Weights of a small image classifier: arch vit.
Rows from block 4, named by matrix and row number. Each number is 500 + 25 x the weight over its row's rms, rounded and kept within 0 to 999. All counts start at 0. Numbers have three digits each. After the name is the row's rms in percent of the matrix's.
# proj: attention output (model.blocks.4.attn.proj.weight, 320x320), inputs 107-213
proj.219 095:476478510470540518517458534463475473474506480483507497477488524485481523509425501477487478475507485496475520494486520552484472492503471491472517509500502531536534488473487513485496511510494482484551475494522515494526446515545496478475465512462464466534465460461479523477506486489473553520532451506486470509477441534475482
proj.220 102:468510550501527474488523510473448473508476490520459494484507524522507524506489493495519470475507485511476485515533541505515513494477473523454531517503515504496508534532515466489467510505478478480491498493463487538473559503494491507518540482506465521499516517522478532518501489522470513511480448521581467474493483483473464
proj.221 098:493519519526462480484469512474471546493514462478456538492509553480491489512442520542496468525490495473496488551501513495503473462522479522471524489460458486482495484519497526470493495504517479509515496505475534532483512526571486512500473471513509498540544503516480513541504505485504509519475471524515499465515488481507497
proj.222 101:541472513484476512507477493441494503466500526469509494496544521457470505462513491513495519504486539490508495489475494516482483475531485516498473471482460498502505495498518511504473490516564527532488524505521490491471505512485519508500491454518495499481483505504496527488520505479465478537435485525497564483510494493505488
proj.223 097:488534526527505496530510515541517532523519520504489463535502474484520497529508514479493474491511502495512503496462459538464487498534522484458468482503493450510472483503561491521491487479523530504498514520544523473489495508493510520500517534499452491508509512527469521553464539556517498495463491455510491482486546543480494
proj.224 104:515502487496518517485489473530488526483517497497480488502480511476487445501490462489494494549481548518501517486476507522525469490477469464450501461552489502520483460545531520497524512494463521513477506505525473511487489481503537520526514533481466492509445488468542447467513505526463502469475486522496503447480465529472516
proj.225 104:512482511512488521491490476468497516504504487485512506531545462520497493508516519502465507532528505531481471524493473513519544519462471510522506539507501509525482454494491509539485469495496503460528555435479484495473483522562476497456512526494524538532492515439518542497467454515476512528450490497477531492501493529464490
proj.226 110:492425502482494470524456473519516481503509461492529524533446531512501526508532484502526497501482524495470505467493533518528505498475503537527535477466496561445481499500516539500503525510511564521489481497507488522511481516501502513495484534517457513519466520504512521505518499481530506483467471492503508524469520538478476
proj.227 105:526516515490462488501522464493476544511496479502491511490542519531500483517513478525449470529581486493478463522484491471501524477490525497516507511450529444478518475468476509505506483493504524526540460503509504508531484492470523509475519498501540461508517518532487492525454520531447499506497537507509446478531470499496466
proj.228 100:529526518480500463475456506551505534468515504526520492539501487481463476477467501513528454510494500464503499505514512492494494535446521536494489510504554476482478507540489498441513479493489526512455499448460491531525533496505501479520488469528547496500529444469523441501498513512492517490528534476506493505498482494528505
proj.229 098:501489464498468533497503491517525519485502494496498470538501482529489475528512485554510473518531485502515505490468485464495491485489490513503539501480502483505505507416514545474518493484500490497492448539516469481494426517503515472462498490493527462528497538544484495469496494496497460511540536462536494457461472517487487
proj.230 099:449464506489488490524476495509557481488521485512496507510481530527503474468527507507516494570459523510511514489457482515501511468479490465487544469521482557483510520495517491462486519508450485517521501480440481482538503504515534506503488479460499516493539470454476516503495516507532467495514538466509496526463497503497504
proj.231 103:498445523503580480491467513508476541525485504514501524530494530515493461524483512503498489514487478504470471515469462463471536474491508545523547492493509523530520544465472514502533503544457523476473483477508478453473483515468511482496480532492525504452524493528505536499491519496478471521503482497508499486471539479527523
proj.232 092:561474489511424513468482510455484509480509506510499472469542484503497457523484496516489474521511484528518507509525497527511434507502483523497515521530525499524501492502518513495510494494481517504492494500487486501527491473515491519571513487489502487487533474532496477497473516526536514483514527509529497502496523427506529
proj.233 102:471531523476473540504527476544503492523567543522493527508502525492518511493480505523493485539509510499498531548503538500499502512482501483534529514464509535475499505518497513491496501548550495490475520489514511494479487508509519536535513519540494501519503545504480490423498500508538535488562513519457491501481471522474558
proj.234 103:488499464504497489506520446501522502508516494509478495518510522490481506496470467486531492497473518528476514495491510537487482577477568509472496460506522510490473480513483495494497544456534471492456522542518487518521511453520486516487526507453499483480512514500422470539524512454481532475487484498506541522496494464490473
proj.235 105:528517517518490437525465488438522528476567506498512496472506479496475497488496512484489477484524507523503477505490515493492514500520479497475521472480553504524512454498469524528561504481558507535518470499512497476514464527499485491488497529508493524510498517512559484452480464506507475522491523491536505471514489492459469
proj.236 100:550528491526492520492474528518492513496522517514511450471512506492469466522499502534505490544451473476475485491480455522485518463487494522475507464581494506476525497443537519552501514500471467483481505485508484503539498511497497495510501516522478513513492493529480541487441509506484472494523498495518516526511539485508468
proj.237 103:491501505463486494506477516422494539574481508449444513553513482526495528444521488497487459537516517507479470531517505502525528520502477441487560513534480467514510516487496477451498510483511528496511485496472497469486531527486497513495465452499547502488514481498483464466512531503525518539527541488522479515483496473530488
proj.238 107:486519489524519502505515537507478484507462507478442533519503516462474497498513479461490484479511512489491504486504527482503530477498509460479486502488469480508478505523475472487445554483474480472508523535514535541519518499520515490453521473498516513491487550459526489470564524491485487483518521504515444500481457499490544
proj.239 100:462484492477525520506517432492473496473479502551476465520522503490501495523556476524491527492478455470513509490528506463519472487507483515498493492512489490497518489521495492487547526555491459501483530507486481459433510485484530474510474494474557533510516521489471539523514507496507530504514523472498487512480485503515523
proj.240 102:491502519473480525497494522500490490530493438497512508502489531490517440548499513507495486505519497471511483491450485423507513478495491476486488508516472543489487493514508495473511457493489491513501509510484474505451493530523442520537475514508549470549488508491496516532446488501481510527446507520470500520490540520513548
proj.241 092:481536500524506468509498517496536513484533496477528534496546465444527487528508494461511489502474472519506523525537484504468521472521486534463486504518501500495504489473509521521499470468499516549470537475492505510509537529497517494506488484541456528554487521539464493503490496452500499497482558491539494502495490500554501
proj.242 097:483550519535480490485488498548494513499483466509488498513507509487469516512480530542491516476457513470471454478537483481507519497495532516495478495466498485492523497534460511527492526464519482486502453507484488569512468442489534548526490497482497520476512486527439530496477492565519517518509510530503511484499465493505493
proj.243 100:457500553506518526480512500554523477468483488491428534482545507539503537515475487488508500488479491479504513511488522479483522550484488485523490552463461508510482502493526490500502526463486509494500474528505499474547467507469544511457511514508483522466504466465507470543522528488469513491465515504533501485494484536516504
proj.244 102:500431464501503471508508505530511491538504492500493476487497507490499494482509511506516505487488438479515511511504489519463514512456506514540482465541499522535491471445488522497507482495514506472488455523514500524498469471469485523513480550480518535504504487463520549486524506498509515471507482465485514532489512465464534
proj.245 103:520486471481476496458502498449496505526533525531534493432528498491461475531471475501447554448509499505527483473482517514505494510521457497516464495548494503472482538480536501457477500566522505509482502513490505467470501506486515480489519466472489493492476494475496480491456506488495530504464534493504445500523504533523525
proj.246 106:494467514503538509525487493520527508490472435479521524490452539551528525549455480518501479471510508505490521483513469485514488497498499551494481431518508480500491485520472464492482477489539498524457458502471510519509499497479477524486486492439513490497507468504554457516519523516480527504474437486483493480503518502506482
proj.247 097:487504530504547471455435505494475471513531493502532536510512476496498516507498506489465497498517500507455482484489502522491498447505501517491541526502479494478466508482497485505508469465526519497487474473570529527483510505487463512513526524527524515508472453577500497494477502533479484520476519464486500494575492496501497
proj.248 106:520509559520503509525566505483454529497508516491486503462516515489485494499464502494481478516525494521500510498528517465499507523489512478472488490516548463497521525515513467491517499483498539504524473464526544507470481525524529509518501510526491473482532474517537464484539484493561484475511487503469493515507534543506482
proj.249 099:493506498480459487498530475459497524507531527521476546457490543503536509508492486536524515489521491520500520490489477544511472468490488495495511500510435500492517520483477495494500517504549532523520480503504485524478516507497463460493514509509485461522468503521532514472474524510516471498518505490517517513542497560547498
proj.250 096:480504506477508446524486518516509493493471518505483489518551527496514480473470474532498518500518533526463505491495466492480520486498444513482476459475536476528499468540476486509473483484491498470478473494492467506481544496515498504520526511523502497523512441462460506502531510479495531505483490480508455507466479500522505
proj.251 096:473505503489520564495525512491514501494484439511485466541442549503492491478473484466518469481470544502506514517488493470498510491502477505488501495529495511544537512527524495506478547470465512571483497509485445517478503488462486560513516509460533463519507494524450506524533500480504484513484494450522498500535479480528511
proj.252 102:495555480491501463470508504511506466490507513465491524512560489518498527518471466453515476487468464490492547506498529491512527500482505503502490458539514504514499484546515494490477502469513518491477513490507513476477521524544460510520518514509475508458558549484508476507498529515523481505494521518515478507503479498489477
proj.253 107:536541511460518534514502543480507540475501483500445496529524459514523554518475508509521484477504498499506523476497531464484490516511506544506474514487530487486501513445509485532497449467524533513527477514483508460463531506531486494541516477540510522515488469504516575536489502499530537509462498518510551493514472507461496
proj.254 095:521465516522469488501513467571522517523504441523517516488556502471495480464483437496476498519546490480479509482444488546506508472521495505542538476503488503540506440479495529543518507459514463499463452497505495477554477501459541482528530541484531481523495492522535530507533456478512486523495511515511491476543502462479509
proj.255 097:509514519473485495493494520497457520528473492518521530519471518475516492507515517489507485520514514527456489473506480490486496525522476451480500483501500503524459520513490492538502522463489533494497518480499518512440484558503488514531505496529516502482485498511492518503493502534470500497419470457528506488520504467450535
proj.256 093:494492562512517495486461509497503517477463461515479486552488509459491456508510528491496529533511482434471479520470439465513514499520508503550535559469470540492459499521492517527446470526429461491473496520497508503559511472511461499494506530501491526518508494520433542500509520461486514515514558459488486520495517477469525
proj.257 100:513475451536467501542495504455484531503502479481522466513492524495543531494471451453484515495535482514493499476491497517545487495490487477476491485486492465543504509456494470519474468514511471481508491513502495462513490478511529513499540529480492463477485477518542470506484538496491500450473523484498524511537542509487546
proj.258 105:485533479457480537499544511474511493477476535467509491497493461515463502515540523475511513493486477544489512487513508514527497514482508498516471511500507490479514495493488521501485498480479496477518531481503474538467516515471466485488543508551492445522504518521553485483440510513479476523462500530499460488490462480505525
proj.259 110:483519506496508524497446500515542504537532510535519538538478495486511480484442504501538493494477512475509516509474539480521474464544489489544460506505488528514538543543497470470504538498473519493482451551501507511516519474472517504524506506512494496486532487497509503519520545483485452503516517512497473501510553504536536
proj.260 091:503479512495505500518507537499529480486498478482491508451523523498499490500483459460516462491477520506496519497466538516526532502472518439517495529541512474522500503428512508488532501489497510506534422518482493508530496520495526492494481481485509459484503503564510459497501508504511495509501477485471543481522549535490537
proj.261 102:515529462468495485516475543509523510502544514461502474557496474500504491514519527524524503513473485491516506534547438517456511484521493479462503518534491512481442435500493517496511529491483475506490554462541506450454468479505476482455512492490473497541448461511454476473533510494528497492523537496462505523488539444538490
proj.262 103:495529515515469504499483510502517486500523531505488483507485502498500472518505517510543523512497524529526535510510455492500476529498517484487480508483529481495487532498438528496501521531499489528514498493476433477488512485471457506481509482520453459551490495453484496509529485516481515539507477507495505576481469518513513
proj.263 094:516493527530501462475500524504461540480435494506499520477517495546502518479510487552527490470504499521502474473498543536485449523526490516533502488487493490437553460525468466488507483480469527534524474535501469481536449515503527488488524507481483532480479521471494498483522520521450493520506485502528483506509481531518540
proj.264 093:503499524530485545491497479509498531530471499532517525515467497517499471513552514529528496499468512485492472502525455518502483462491500505516516471512505509473491522521535506489518481516484495469461512486500544514538468506497494528469494536484470470426496516501520525514526576510475475504463513512489495480514513508483519
proj.265 101:481485470443525527510485487500520514501517438518468518498537482489483537464503507507510520501503503520485481502491481509492514487498518490469488516519490492531546517491476543546508467468496482512487480464468530462520491502508476524449519539532518519490473468481459534505493494511521489533566493510508496496545493471478441
proj.266 099:502496527519515505491537511511515524538530511519488524466502526513487484471476468477477493526485479498515500478503491460503517484461452529512482494529515514508507514452494532534496517499536491530510500510531486521451510511494454483529521499488510488489529495505467496546434508510492486495463484504442479491521479525530480
proj.267 096:461486500469523537505515452510518485502508465499541493503479454516527524529473470476483468472516518505435492464481445504472492476508490522513520493477494479538480512501531482497461501481530505465495475501550510500458507507484508475526505507524444532494460511430468481462494524478528511513517445468509528502498505512483478
proj.268 099:514467512520491528548467488464444546466505530500492492534469516503514485502520498555530477550522491495468481478502477454518506518510502492512487557475498508491530517530504517483537538479510536489510486475474507496473532477487481511548481501533545501537503490471498518503496491515536487468527465430533536506487466524527474
proj.269 103:542465507479555493463476494487514493502489503542515465552456444535503486509521504519503484486514472512492491500523500508484519504469504487497497492476490551472482504518484537471543526540496518502514518430506497487475473509492509510530535533474500480528475533495496529463473501503524531548487518492528491446538520475470507
proj.270 087:490539486478496535511549534496507498536511516494493517492481531495464536493532516510495470520522508512516519490525506495504491505462485460513521444489533495490506552473522516532493476524517479445481517485493509496473531496482448475487500482527445524484520497531498442503442531534504492528479452510489491504509533534504518
proj.271 103:478519535510522508539540488512487514480441483492507491505459530515531457504515474523491479508478429512462514536504479505477527483532524509528487498482470455500443474500485543471475500497528493495537540501484529498525469489527497533503480477482503493504531548477463510540540510491481496509484467534501518522445480478495505
proj.272 096:450527545474529434530478512496487511510490509511476498490473521494485443505512541501526530515470493504492499473481507468482499484505508497476499479479508536497494470505529503480520449515495542504495465454518463498513513495481509442475522507513489488525505475498483507508530541537507506484502571449517509515544525466452502
proj.273 097:475490506530508486552518494473505500528508491510538482554468512485479521546524497519474561496488515495532513560505483480486514528495479523511504497497550459506473525510505464501471472541527494520493470487474477529518522462468513463510493506504516504504473539490502478471481517501508494511512560487498505515475517479526522
proj.274 100:504496462486480542519483494509524518476465453533506487504485475513516479476496504491503512491534514510515502504517503509488535467483489546531502500523510455543482503531474438478496501456501466500501517503478527493530476484512483494522486437553511476504523498502485511498530471495504528531500497472517529506506516494492514
proj.275 093:484430517463496529493516476507504512467457495506520516524474489486473479508524507480477490502480537455495506512464490553501476494488495479493533491480522519506486519541510499496532449549494529523502499505526521495531487469497542507534504537480485513504470545476513496508504483497465505539474503534525510503500493493489549
proj.276 100:520477485475472482484549496489549495496564500487519499474542506484525481469504500481481497512515518536506523552496537500490494491551492494464478541495474508432486508484485456502506510440549558528484495504544511486491513499459495504494480486519500456525454515522507508512476464551539540497482471522509530489514466544488480
proj.277 106:519479482442515531470452523556497503511531513510541525516481472492472499498494509503485463473512504462423484519517498532528526491443504511540511533498466522479495510495519497505482481493505468499486480484484489476493510503545488496544531528508497524513528535534506463508497504493518533461462541484507506472538518495464472
proj.278 099:501517506472492478506517470512488497497446522487536497515525438478497461500523510515499482527512501528521483513524542550500494463491539475453518487460521477464495466497475489488509526511488493481486508452470497506458526510488483462483499526550476488518572478491520495499468499521521478462495521519499553504490495445467525